A small spectrogram autoencoder, trained from scratch: encoder arch swin, 5400 steps.
Rows from block 2 of the decoder of a small spectrogram autoencoder, named by matrix and row number. Rows with one number belong to one channel. Each number is 50 + 12 x the weight over its row's rms, rounded and kept within 0 to 99. All counts start at 0.
After each channel's rows are labels from the 100 clips, of 14976, where the channel reaches its highest value: "strongest on" is what is common among them. Only what is clearly more common there than usual is listed. The data: chords played on synthesised instruments.
# convs0: first 3x3 conv (decoder.decb.0.0.convs.0.weight, 192x192x3x3, standardized in use, each kernel summed), inputs 0-95
# convs1: second 3x3 conv (decoder.decb.0.0.convs.1.weight, 192x192x3x3, standardized in use, transposed, each kernel summed), outputs 0-95

convs0.12:46 33 41 50 54 60 52 73 51 23 51 71 37 36 52 25 44 51 46 46 52 54 55 54 42 32 42 15 38 55 34 41 47 59 52 56 59 39 50 40 54 43 29 36 34 37 50 62 47 31 51 45 51 60 60 62 37 54 93 44 50 47 41 55 84 72 67 54 39 36 40 47 50 51 75 69 44 58 56 39 52 54 63 57 54 45 41 59 56 45 44 59 28 22 32 57
convs1.12:35 67 67 50 67 60 80 48 47 69 61 61 60 53 58 48 59 49 53 49 41 29 58 72 51 52 56 85 75 49 55 60 47 58 47 29 39 63 57 53 63 36 60 61 67 77 66 62 46 64 56 61 51 47 48 48 46 58 49 64 54 49 54 48 43 40 45 61 41 51 54 59 51 58 92 27 44 49 50 59 48 62 57 48 65 75 41 60 60 65 66 33 43 68 57 49
strongest on: mains hum; clipping; text has "clipped"

convs0.175:41 48 44 47 51 51 60 38 55 56 73 35 64 39 55 46 63 37 49 49 49 55 62 53 45 53 52 31 58 17 39 50 49 28 35 61 70 51 41 64 64 68 39 43 68 39 46 52 79 44 43 32 23 62 67 47 58 51 58 54 48 42 41 57 83 54 12 43 53 21 66 43 60 00 48 56 65 55 39 52 54 65 56 24 52 54 46 65 57 57 64 42 52 37 41 63
convs1.175:55 56 60 53 52 59 16 46 26 53 41 65 28 46 45 45 33 43 50 81 62 62 46 61 75 37 39 72 46 31 44 43 58 61 62 51 39 34 40 34 47 43 54 48 31 77 63 47 38 49 42 71 56 40 44 49 35 51 56 47 53 62 59 44 57 44 84 63 59 62 21 57 53 76 52 53 42 41 59 65 46 18 43 47 35 55 43 37 45 38 65 68 55 63 54 42
strongest on: arpeggio; clipping; text has "clipped"

convs0.26:84 52 51 34 45 40 75 28 40 47 62 39 35 57 64 55 52 50 77 54 44 53 51 62 41 40 34 54 25 20 58 49 39 47 44 12 44 45 57 44 61 39 59 45 25 63 72 35 54 56 63 40 52 57 42 58 51 42 62 63 65 36 70 33 52 48 33 45 58 44 33 67 55 60 87 39 57 59 56 61 58 50 51 42 68 40 65 34 62 49 57 61 42 42 44 59
convs1.26:34 27 68 50 50 55 45 58 61 48 55 48 41 32 49 46 55 60 15 45 66 30 41 57 50 24 42 50 47 87 21 47 47 61 55 45 59 20 51 37 47 38 46 55 38 28 55 48 25 60 64 50 50 56 45 45 55 50 38 64 38 61 15 38 49 47 64 63 42 52 47 10 54 47 26 41 34 50 52 78 48 42 40 53 37 65 40 47 57 42 42 55 60 71 40 43
strongest on: arpeggio; playing: arpeggio down

convs0.158:56 59 64 50 50 69 55 53 46 57 41 42 61 51 66 38 41 47 26 43 49 35 44 47 57 48 57 47 23 41 50 42 38 22 47 44 51 62 50 32 49 49 48 72 53 42 45 67 51 31 49 42 49 64 36 53 35 36 49 39 53 59 44 34 76 57 37 40 35 59 50 22 37 48 51 40 54 24 70 65 53 46 63 40 53 52 30 28 46 66 51 41 08 34 50 42
convs1.158:43 66 55 58 64 47 59 58 56 50 68 33 47 49 43 53 44 57 47 56 41 46 58 37 42 23 33 50 68 50 59 61 41 69 59 53 45 53 40 55 59 45 40 23 46 62 63 43 49 66 37 63 24 38 49 47 51 66 75 44 54 40 57 71 50 56 57 52 51 47 37 68 53 62 58 55 40 73 38 46 37 52 66 48 61 52 57 33 72 56 81 36 27 37 55 57
strongest on: arpeggio; organ-like

convs0.101:61 57 51 56 54 55 64 57 84 59 46 63 52 56 44 67 36 42 44 42 63 51 51 64 48 43 65 51 42 49 57 57 39 44 45 20 70 84 69 40 66 46 59 57 51 36 47 53 35 52 48 52 46 60 33 30 46 62 46 39 43 34 52 71 41 64 44 62 24 73 54 23 47 48 35 61 37 62 36 65 35 40 54 46 33 64 38 49 60 64 63 44 58 56 71 40
convs1.101:39 52 48 44 44 44 39 64 32 40 56 43 59 61 68 46 50 83 66 49 37 53 43 42 41 56 40 69 49 58 51 52 53 51 55 74 49 34 45 59 32 47 42 47 44 71 54 58 62 47 45 33 55 41 80 56 43 55 76 48 64 62 42 43 66 41 30 38 75 51 58 57 69 55 62 52 68 49 56 31 66 45 58 62 43 44 78 42 36 46 49 68 36 39 51 52
strongest on: mains hum

convs0.127:51 63 52 48 47 48 40 35 36 55 43 30 52 50 71 67 50 49 72 57 47 60 45 35 27 65 50 64 29 28 35 44 41 48 36 72 34 59 45 39 28 45 50 68 32 51 49 55 86 56 71 45 45 40 40 63 36 62 91 50 54 35 31 69 57 60 67 63 39 52 41 51 43 34 46 47 45 62 51 37 61 81 75 54 61 50 52 55 50 54 46 55 52 43 60 65
convs1.127:43 51 37 52 47 58 49 44 60 52 59 49 51 44 42 38 36 47 16 42 51 30 74 47 59 16 46 56 60 56 47 33 57 49 52 58 43 50 53 39 52 51 39 23 79 50 53 37 38 40 46 55 47 40 41 41 56 40 35 57 46 79 38 18 43 46 29 41 35 42 39 32 46 48 53 63 70 37 44 59 54 32 38 41 55 47 42 27 35 47 44 47 45 55 64 45
strongest on: mains hum

convs0.130:22 76 44 41 50 53 34 52 54 39 61 65 37 44 50 62 45 34 59 68 56 50 55 53 48 52 66 20 57 41 44 54 56 35 41 44 53 17 54 59 72 42 57 51 56 46 49 37 41 56 68 59 57 47 41 39 46 52 63 57 52 49 42 44 49 58 73 33 53 40 33 32 57 50 71 27 34 58 57 38 63 47 59 49 66 53 61 59 50 42 42 78 71 73 39 41
convs1.130:62 25 44 55 51 35 53 49 48 62 42 49 38 46 53 56 49 57 33 58 47 44 26 69 39 62 57 68 53 56 64 40 37 52 56 54 58 52 45 47 30 55 52 48 40 60 47 64 59 41 31 41 53 48 47 51 48 45 68 44 53 40 55 66 49 50 47 47 55 60 69 57 41 38 50 64 63 38 38 56 43 62 51 49 62 41 47 54 64 51 64 00 37 57 64 60
strongest on: mains hum; clipping; text has "clipped"